A small contrastive image-text model, trained from scratch.
Training: ademamix at rate 0.00055, 15400 steps, batches of 256.
Rows from block 7 of the text encoder of a small contrastive image-text model, named by matrix and row number. Rows with one number belong to one neuron. Each number is 128 + 32 x the weight over its row's rms, rounded and kept within 0 to 255. All counts start at 0. Numbers have three digits each. After the name is the row's rms in percent of the matrix's.
Before each neuron's rows are labels from the 100 texts, of 14848, where the neuron reaches its highest value: "fires on" is the input token at the peak. Only what is clearly more common there than usual is listed. The data: analogue clock faces.
# fc1: MLP up (text_encoder.blocks.7.mlp.fc1.weight, 640x320), inputs 160-239
# fc2: MLP down (text_encoder.blocks.7.mlp.fc2.weight, 320x640, transposed), outputs 160-239

fires on: "6"
fc1.292 261:143152000163146144181098047125158157144167124082119050139155139137098071158123095172142147107132153103147172140154139138156144079128117067134123139170092131089097134123162178099075143171072098118121127132221129095105142099100125154149110074
fc2.292 124:170089147106154114151106143124156221131110096138110112127087092179115137155158167165099124112105070107127108095123164111069128121212092149120150110109130122155133129169105176137160110072151167190066141130066077136140141122137132099103180184

fires on: "0"
fc1.21 044:135109115154152131142156066139168151099202125109120110130160078131123065197141148183153124069141161129149154111143161156156119104117125130132129084169131114133113130165187143118122120208140117104134142149148078140119148130087076125170027105
fc2.21 046:165116208107103147154136157146115117124096102198103131127151149146154177162115163103126152111063071069113207101103165103140139158130178167075128109128171160113141124133105108133148081108150165134127088107079118104154163133123198087130153113

fires on: ":"; "<end>"
fc1.342 087:144111109127122122111089134157098122127156133124072119112101126095085128137082174174111102089142124079103154134137128183115124119149101164082112179137109135127158092139152122137141159166131079146204106141204117146100114167109112168085108133
fc2.342 107:044123106167116197162092108096085098085108130118159119129136152133177176087130163139112089169140148130118123118088118119124103124105136171178104144186166140137113064162177127182192137121114113126087143097140130138138112104132142144096132158

fires on: "1"
fc1.467 065:178133081133171093132112088096117168178212119103109051130138169153091086200116134213092128085133123131123171122116134154148087122130107075167127149208129140096073169145133200083138143139106113081113170167110083084135142144176115198115117061
fc2.467 068:094161079070151130133111155158109163084091129094147102139103130138151149054103193131114126160109114149121154206159090156174086087138123085133107103154141127143135167124119046128150145143140082115149057137167180126077042109163137120155118072

fires on: "2"
fc1.150 092:175105137116184087121118112158120127178157115128095137078155155140148047177112149139095120116131160061080170118151116187116079112150069162117155096173126100114151187210110164120110146147148083141198116130096127078103130154148161113144120063
fc2.150 118:180151142176126110172132097101152098121119100152112176208144108131156163112109134177125150154110123162125167102064162031142150140111167104092146132108159150134143104123157137174150112113128191112103099115103123144171112091087154186151108139

fires on: "1"
fc1.235 029:117157047125175080136105117102139149179169159175159085120163183089139051196096081147125136092152147062128176123124164164130100131129105077153106133206157109119127151147162209119080134123105152122128138157221084128169143143164135179090151102
fc2.235 024:163123153062063161186140097120128089176218095137099139187110121123087128103121153109145099138087109111149155108136122116105136107096102229094068135123142083086105146074117150135108162147125097139151159130131124150157154152113114194156074154

fires on: "6"
fc1.382 146:142107028131154135128128066078147140123239174140142018127094100162124053159095131163095139114136175086134170114154134173173109121160123111118139112160105114108111136148141202144135112131130064095150129128217106119075159143122132158122094074
fc2.382 174:159140137113161110155098084125164115165161133099137118109199190135142145172120040117197162126109130145074137094122147086150105148073121089170103194162166115139120124121104143070088078131084134126115253155093079055095214145125140141133121136

fires on: "3"
fc1.610 038:096121149140145110134123055099134149124164104086080154114122153178123136136060060152076103106133127146143113112093106140140132100147126114110086117109168121105145143108137143115163108128106155067193129156110065120154106135122109103087116092
fc2.610 055:100116126128175107174149114128178194123120112127126198075118159119151085091140134076089143103145155122120083151084156146075133109171135152158143099108191134158110169147112118130138124186116208189144118133114059139150086104184104113153130133

fires on: "0"
fc1.100 139:134130075168133102130114043114143180088185147116108081178135142127132117176149085176156148059120162124138152123122133136175085104106139117125108158160114150132069156159177141131114177171066102105144153154168073096107128130161123154121124075
fc2.100 162:073164163161085112164098142130153163120126111108083209149097148145150175150131128127158134163141138129038105122126190107133132127118112101146097139123157150082140120139142092100089096095061173168085159163084078142126112162128124083162212148

fires on: "0"
fc1.108 107:142151098186121117158068066084114159129197141167107099108151172168128111116114081099149111000126154103110204120132152132136094099142136122151092164120157176110105173134195191118113153209072133089125143169198114118130133099147098176103156130
fc2.108 135:134102058136114112167100127161114164164176113137113053029137065165089101112110130168099096095147109078147164105163118141078098076124088182110124122090111059092147121117136207151186118145130094156111124094149136123095141149113149140133114142

fires on: "<end>"; "9"
fc1.493 085:185114112123201114115135114113156138095168088090153126180159088118131140125166120176116202145174179172156124146138141183114085166125210087109161163159086130138121119137183104197155166113127102133092143111173126113125117118134186203151153132
fc2.493 109:130134163088132124138100166125084123128151128120127121088148153158137103114125134144108124125155056125144153061148073099094143120093082060149167132103133069089127134114130137074168151138167126138127150107072136115151157130093120066127098126

fires on: "8"
fc1.615 117:169157014144184107148114073115156118154183140142109010153148159124086114175078067178123146077119190098096181134116138133189121095119159031130087163179123123129084131150150157106068110186083120083176125139205113110087152168137122184086073074
fc2.615 131:117141157171124169123132208142149145071108144154118226139115109116195194109160178101105112159139120119106064121084134116124112122116194114109146115040110212148126151145093129108159136105125181139105087127085116164177102133102101132174195137

fires on: "6"
fc1.566 078:149123009166181135141137078101165162156188141171124037119123171162167041167084101151096152069171134096099151088116149117188109110148124066167109126187133110135123151148109225106053107135100124085128116152129108093107164165121111147101115058
fc2.566 041:149181164094097106145195082150155092144088123141176179178196115112074131134075091088186082154080120185175134151095118101148130161121115135115081143113148151160128136136147112149164100177101163169129158086098116125156154078118112087129112114

fires on: "0"
fc1.237 092:218116064114146090106131111134191157162192157143141045129106170117199046140107109127104126108131193030122150127155175142170138090144099092128137114153096117117126187188110157069075114146110108140220107137134134096057157182128094181103106056
fc2.237 106:113137146115051178148166151159104156152094104091148143194172118124080127127115077090170076144085106162213094175156112130124129130089164102074144125063131123078131134096101102095161152106104119135088151113094182080111161101135109124136174113

fires on: "1"
fc1.587 048:201147006148146082126100090117135138136171087119107068134148162126125086166108130211152122062157162111130151185157091131113061145155147100110086176139119156071116134172127166115099116137072135108101103139174135090107112130130173150125138071
fc2.587 042:117140136101115140092090238159120123170095183139056109102136168128212075097135149120144117159123094158092132144096159096135111158112111095150144096079136123081154128123059123130160112139151101077102104160106084076117141105150111161092134115

fires on: "<end>"
fc1.60 094:140117077139187119118139048084101136175117098152150069107078217132153071117149106159136154095145137142120163120098154107138122144136157127167114101195170089086142131118163134147128143146121108067116144171136115127143128082186095131134125122
fc2.60 111:128091103183196171142119096097114172071132113095138140131125099123162138118173151158132133144223131131123140130141161179089092147162148140130178122118112166146136168191132115142123190076134118080107140137137141098161089142078154125154149136

fires on: "3"
fc1.124 092:107103133139119114119142102146140118143155136070083138146134144184128117161054082149118112101083144096128118154082059100157145077162131051101089159122111134120162117139094133092106103155080134081171127147135072140143124133107102140073110116
fc2.124 120:097108114130186132164139136126187200101136117154142196093138131098145122087135111054098141106173127092112082161107155138102104105170172148145161087107170181159119169157107162141113107172074196166156127127129123160123114118155089104179121128

fires on: "<end>"
fc1.469 079:114137150136116105112105128093125168092176141172121109120079128157092137123130134135146126096115107147164109092116173128184169093130120156142098142127171145062129110088181150123121124124109143164146162203146080163149126146179098103142184141
fc2.469 094:162168117092131116094154155161203159082154095116087136163123134126150149138198112144152146152128132101128090121127116127165154111140137056119123130125104171124122236209091145083125117112068130173114146148094143150169104102092104093149109091

fires on: "8"
fc1.396 105:161118060125155111144091106146116165152161061125050057121154162178059114215087111168119143085129164077097171145152122182126109095141078118125104154161115116123135126125130190097121177142112072126161146132152111091138138148129133161067090094
fc2.396 095:130101106153147161191144046153146090125145128124139125120179113082208113075110111122125117153176159136150207137131106109136076139102177149126190159107128098115139152164146096145127102132147117137127100116088156068155085129111183178160100110

fires on: "0"
fc1.270 110:143114111202170128168143068157126198136215097126100117112145128138151063178141115139109134047153182082102148097168161150151066093132101126116136086131178107083064182144135144118127118181092119102171140126121061119119110146091071099145079095
fc2.270 105:147119165138081120094140130125159106147100132151112151137080160100170114143177170149165126125078123110055114083152177082088145170140108157118075130146167130122115149139084125112140084114163132137121126165055079130128151127163169126144149143

fires on: "4"; "0"
fc1.519 103:193106090107157134099155096059122157112146102124141061160122150177129097142059091090103148106130172116131156163090162130196099140133129113159127118177142151164145121110125175109112106121108113070150159122137095106124174165170083179057092114
fc2.519 110:162110199128139136143158093120148050158126145127123122160147143142189143121136138119101162162068103140126180046107121062156115185085181093113162157124159110095119098123103107097152085122198130113106093161059114113156180101098147163168121118

fires on: "<end>"
fc1.158 086:192133133117121143120159067145106158068157060138108151160101128140126050166160140168114120108177132160153138146129122178192086178095141117122138104134147100111044148152126115139098161129153116128134098197141148130097122099167146096169159076
fc2.158 104:118134157140111087162121147135126116119129163111074192122111116139172108179151180172111124151120137119103131051155170121123109151116092098096123116131102121054134145162124054126128114115153126148106111155087091146094132142098159087155176125

fires on: "8"; "<end>"
fc1.31 083:145102076177169158166107014140134168126173094080109100126122115134079085105151147172080166135165133145144223134166148184118133152155137120163147130108081137110118135136184135117138178151153098136137103158235132103149099096154116183112100117
fc2.31 103:089138173068123183150133134167121143123125119117147127200120125107118092093146178093107083159092007094160134174168122089140183134145107085151207116155143104114147112140130119101127140116124159151125077096061183163116086095100091064156113089

fires on: "9"; "<end>"
fc1.528 084:160132141168090157108134123106089135117175160161128143155134137152135133097056118091080089111145151115160152175074105147205113154108134152111118096104132130157109150107132149160136144143116132102204099131177155157122138140166058205087134098
fc2.528 104:134155128135091132147148166155142145083097123185114128197130183141129206113099127135086069177134122099070125155115085111122101120109139099117156102097199162164146098127094142088114119086119145127174111112098164150147127169078132078121103095

fires on: "8"
fc1.45 142:152135048152169099156080094103175139150208147126113068157116120146106137175117115173126161059109224095096173109123152162159096104173179079115106140120110151144078151155157144120097128178110139115121118154165101089084155155119114183056078110
fc2.45 178:135135174152139101143109178126152156124107126184114207132108187106182181098115150090111111143120139149052068101078113070107119146106124120166135192088186189161168109132112170085144103081122177150095118131086113123170158151157100147109204164

fires on: ":"; "<end>"
fc1.56 090:116111120133118080132071132102089163106199148118090126118145104147036168135049144180136094065137130118090154090139148152150122088102082152100117208120158098154149156116196145150139150164146159117173162095202100154100139171115129163070124141
fc2.56 113:089130096180084187108095156085083130086089133090139097144144153169168180097148139115137093185131178164104107104048067129129093100106161079174133141116168200103105095112170138142149138112119090070086175119135090127146106084182131155114174176

fires on: "8"
fc1.127 099:199103019151175103105112069106139139174196122115133070134116136150108068171093140145083144095117168095120156151130159173176130124135107117131096095167112125108131118159108168130077152159095095101165103148192103119090169150154103200095130073
fc2.127 056:149143176109081157116139151128136163144131143130108198120117076105081127191088068138183106116083104108142125177133152135166163112099144144061052110113114161147101162146100126169128122192051187175122145095091096132079183095152086099170150130

fires on: "0"
fc1.231 075:144094093211163086129109055135145174124208126135100091098117145127157098187139095148112174070127206102096165126145184128185099121129134102151095134145141098132092174161140181102099141185095126079150142163122076120151116134111071150105084100
fc2.231 084:132096148096096115137097130103128134171091086147117145153149118140114117136146132155170084110051090124140167108131140129049120155174059222094091160131182115150161080109120141150166129141162098159098132110087115081173170116102149103122146178

fires on: "<end>"
fc1.218 090:082114099153099111098145127068077167107159115134066118068102111171142128093129155101105137131144111099154157101136151123201167091160125141124161126104135158091140133123163149088132178178138122138180157211189088166164098124191077108116111133
fc2.218 103:166145131123130144083137140139148164079115118111103173148137080151139140131197120121132140163129139110150133153120139135109104144174179119135159101076088179164116210185075134096148162099103143159115126136079144142194100090084126143150120115

fires on: "0"
fc1.192 068:122128099145153078143123077132189152121159107099099109144086134118158108159145146209090181159151200131122138129067130142155111141107160112174123150169126101126094146202141134096149104138141113083104145140146095146143105113164115196136087101
fc2.192 082:161069132190113123128150101138155140158130099135099123125158138130160136115110136157122106084084127114174211119138109110117114161125111136078110176143190083142168044149151121154145135102158101128105081135133150108177167122070160185110160123

fires on: "2"
fc1.554 035:165150103201135108147138132151110177146160130107095123127158167142119085137190096157132193112112196169057137104122152074151118145131125065177121103148129123094090123038177135128081120148169120123163143124152142080156114132147083139126152093
fc2.554 073:161077142116068155109154173169132127118135076122100136118117198133238105110181195117134093126104106099142148109119121106149115115151120141139133111157170151178089093107127099125153109150078116148117099160104125128106160067122148131132170099

fires on: "3"
fc1.548 126:146150015140146115112140079116137157151207143140144039137147115153081072179106082192105157107134115137139140141127131117185141107102102099129098141170098109106132147160159185109063125170098097112153141149171108124103160154155096147075094080
fc2.548 091:126125136118165136122087080088134147152134095132177102138090145117122114122132170140137181123170104170165157108112150146101149180142085145188124170167169090134128079147172173180171117105134128179065163088132124143141168083074156103128186181

fires on: "7"
fc1.617 046:152124109107134070097138093079122115147110113169140056157159160117102083120110132104135165076085124088151179111161138160151127147133122113140065154156147149171142122103105116104065117112124149125140101154159100049152175143142118107122165066
fc2.617 064:146139179087100081113141124150093049175156145218147119069120097120067126135116108109120118080113114072169176140160117148148186134092092181064082150094129109131163142112083114117150103144126160201183089070111183132089154137102145152126162092

fires on: "6"
fc1.419 052:174120062094188131117143099108137132122166156153175063144143180161101088187140115138110140111127163080105140151123102211188105109128118076159115104198136156110090107125142178131073111121079123121159146121136076067060175148154140114135142054
fc2.419 052:102122082135105155127132097141127159150114078100128120107125165149106105140121129103112097135154168091158098149082099168154153080160126104130130039145106136137115129152100172097117140109070089087133139085151172137065126101112078123121095077

fires on: "7"
fc1.451 078:197129127131116122085113091101080151109145120189151108190152145187106141187105119130167103027109111105139191122171149142165137111147165103120070152121184156136131149086117146119134107131106137057101101128086102092132147160134149082084131103
fc2.451 116:142133131104127106110153114155116053159171152198151106101086153102088113142099136092096133072148139073160175153142147154154181143098099154095079167114135098151164125164092099103125124129127143164181066089148176136087160155111166161108185092

fires on: "9"; "<end>"
fc1.2 087:149138064089152078084163124145165157179143126135150083084141138088083100140116051122133137136133157089139181166167174191139141121122090158139104132153131104155147212159099169150103151160097144148178125129122153086102178171169169115096125010
fc2.2 109:142104136086133123156145103117178092186169141101145087135150170142117096148100112081156152139054148122113146111158165134164147094136111087140129120156130087089113116110092132086068080131117129168153125136096140076097186161092150125149096088

fires on: "<end>"
fc1.518 071:158153109171156104167065122096108148135164111176075128101147153167169146114131103113137152020116149104071196107140161110124087119182142100151089145103155180130066145134174180126076174180085151118131147207156111132146132125121128146133144148
fc2.518 092:133078119130146124173080142131080127111159163176088114040152134159161101131104157184096089085142125077090172069124083122093068086135106134104174139088129124107144122128151177115188105182166150131182145136116089123127141180150167147136124162

fires on: "7"; "0"
fc1.267 120:170168074165133092137144083138144182076178159154121081130142169121116057108163103109104163108125167169131158095114173146185154159110108079141142117092131132089128158109180182147087124134139135146118092110125120101143121130131100108059150068
fc2.267 128:104107102112098167128079131101127129144140065148155115109131096128168152127085146165090049124167055068158148165132099167110114081107112198159132146168141093136090159181120102128132144164112131144152139100122151118154165118134140098223080126

fires on: "1"
fc1.1 039:182119029146153084103133127142119155105178161153105137178182185121079066164098138192137128044158142061140200058121119125145120085159083122081089140165119134151127130137151159129144197093061092154164127150152078107135156133110133138050131089
fc2.1 045:142066069106129196136121142062092140159104126143162076137105111097169089108157171150101183160133107193078150149070102134132153169110209138192131125145156149117126077092102246142117099139180108095057141144144141098124170080131158118165109134

fires on: "<end>"
fc1.392 096:154101120185107152157073111128132188098199112128085158066146098140088114134098124129151127097103164079128138159167099172147073091178071143090130131090162180107106133134116243124103168139119103138165127168208126123097135103103154126132170135
fc2.392 107:105118194174101106106122189127144154148083137101085130112135150120143225111137117131113143140120125135066184140099117087094138169137148134129145163104156175173159103104133095125136166130173099146135130156068106112188144156148150153078162144

fires on: "8"
fc1.442 120:121152041150163104154072043084142118130189164127115056145169128163100136154097094124132158076118190131081193113121159162179082121118149093156103125152131156136066163123174162115070123190122131100147141139141091103129140153132091189116090108
fc2.442 135:189156173122112064105140166125123162158103110164068152153117183117151201125066119101099093137098118108066150148050113071148143147136104126168114140105183159197167158148058188083141129081116141116147089157052154145178152130148108109079108077

fires on: "1"
fc1.211 023:176141106144122132140092066127150092159129169157162111136188130121083080189129074125113148072121137102100156168116129137148091095122043119138086122175162103120103140140154186104129144131126090121159139144157138065128090101117104159092134117
fc2.211 023:151114163105066103103159170147149132129109129073065163156106149129126142124133174079109101134088146148099076151151213111088078181097112177127098126094107146078174118163110152089123148159129138089141187160085072165141127113113113155099146155

fires on: "0"
fc1.262 048:135135083218152146108153071157126119149222131142104112110137161105153058139116127167097121090167155060144165107092171125192126084109172133124083116122110101096130124176120164113115076196080159094156115113171082148132114148082060125133090094
fc2.262 049:143112202110080137117153134157130128134065125124171160134140132142139119155168159111164135090094079108123169119136147144088099156168123146113146115141140154116124158111064090112147154139141120167098145114076102102125158159178166101132136119

fires on: "6"
fc1.463 242:171154043154166142140107089096131135128182147181113072117139115165099096123091112136118142081124171067121195155111145143161100089170136130118101107109109145155108141127120199178076115197104117100166108124170123109117142127089078169103073064
fc2.463 192:141164159179131104163118142122131140194141138195115165142130151109140131148118105154161131063091093161105108084082120064083133150075098078111109207110126103131121106134191132153105108140094197152158138119088066105156160117131151163099133148

fires on: "4"; "5"
fc1.205 083:169113078130145077119180160136113175103148128157099065116124128166177088183128156183124184144127156107104110084100141093128076089129097117157139154153104158089103142085127187090159084091117138116133167182095075127160190114104152120136084127
fc2.205 091:152113148225129072183130092160133095159075091157128135089140181084177136126107089117125139138158155148060142096049104086120083192088169156160143143137214103106135101137095165123123105100141107085133124144086126078144170128126213155162166111

fires on: "<end>"
fc1.245 085:157116118066177085091096130141136163143181120185137106096110146125121042167145103129119145093151123107114105106213153184105094136135068159150138142159128115160115163183127163103117110167130120150204165118107146071118156153181121093085152114
fc2.245 103:068152129123066153167161181180165172156110133108121165194127112137103136160112119117154087142119125114138057155142115106166161076120135046084124106072097139058104144138098104106100128103099158160100136109083132125075162148111056085169162114

fires on: "0"
fc1.114 050:185155104181104101125109075160128131162191124121067113130175144121141070159165071163140161082107182139090142152115147115159147120120095081110066135139110077131100144150146162107082126165068156093169115132142102123138123159079095157120060076
fc2.114 072:149089188107107144084166179117134114109131108160129106144110134153178151128167187123150125118091117099147138067103171137179115144159153121101142148128164154147103124097121034147152109131116108165106132119088138131132146126108169107106139108

fires on: "<end>"
fc1.131 080:137130117128126086075155130155144119196147162131085092096136176110171144143108097130073132128143124052042187165114095084129152116091127094181129130163156111170145140140092176048126122146149109089241122103099133089124133146153125145058054048
fc2.131 100:141108173121111147094129159137079147138090110116099126077152125174159120139160098135087144110106095117130169132110116156099091141125148138146159106112131128135149106160062158102190149146136136165150152116065103120161138121140191098119140112

fires on: "6"
fc1.581 154:167104003159174155151094032102137120144187146139127026082140172149116067120121110106140118090141172088122184126123124210143112095131106133140125161165098149082099134145173172125086151174088095122154145140215110082116132116131135193157149095
fc2.581 127:194162133121108082081119197126104150142097098096085173090133083152113218157117083148153112141130153122118127176115141141118137132148131144095117118100104169163184163151067148158119188126081156134114169118070115147128159132136165144101136154

fires on: ":"; "<end>"
fc1.475 083:117086119083142196077168113095122142104114147120174030132107134153141100125106145114106153142165113120165113129062146107204138130119173132175142095203124104114158108122098120123150092105129102110108149117106103148115139127153088115167104119
fc2.475 099:101089147172109092141116159107162152074092151118093135123093096109135183107123141139127154165108142139087142138098153155126122166175165167084126140074128189178137127144133084144147169149162101149131121180081110150148137133095162135102144154

fires on: "6"
fc1.104 043:195142055133172142131088086110099126201186169097099105096137117161112090170066135117131145052143108098137143125161161178186126096110115146108103147123091162144114138123122177098056133194091117112166153129139087098075161164093097175131100135
fc2.104 039:110153117110128125133131103131187130109105154140135168182106144109139190152105135103147132228140202113068084204107132092161145114098092158149080159127115165133108147133099124149100092097103175156120146141125086167207137154167131146177109139

fires on: "0"
fc1.275 075:081114077194131151134117131134111155079114117097152125113160159124126141138173162175141116090134110162082134122099121141154116143119140126108114101142124154123065111078209109152110154204099147149112170136182111119092139058156072126162127101
fc2.275 127:188091096130084154091100101135152128146108121104102106118113161093170092115150137131167095142045129063164099138116101087131152076165068146168076154154098146193143113147061185109150114111070098132118124112117122124152176101133132164098118156

fires on: "6"
fc1.638 160:147154037169149105154089089127155148155189097150090078122154147135107113164089097163133136092137167071050169114108136145142119068135090134124103143172150135140117135133139223129061111181072141072169149126199092098127167107082127119097098091
fc2.638 167:149155145070090160102188168152163141126116106115157133175097087123110105129125179087091077181122126104180068210160132146175150095147092115102127047098059129124139173124060143126150118092108154183130032091069185162088103136132064124148078080

fires on: "<end>"
fc1.470 086:121168024119138094126121121146114150160128095182135132071137116097115054098144091121149136137129116097138174155157184169138124119149088158136064128110147106116082156135124176167073154204077134152203113120145155111135156111136141106138177084
fc2.470 110:103159145042067154084165198121127116152084153140161135111117115124100134048091130039125154174057113138152109181146150128189184138140139129125090089070142140160145105096093136138109079146124146193132116110061167166118153125144093108136123098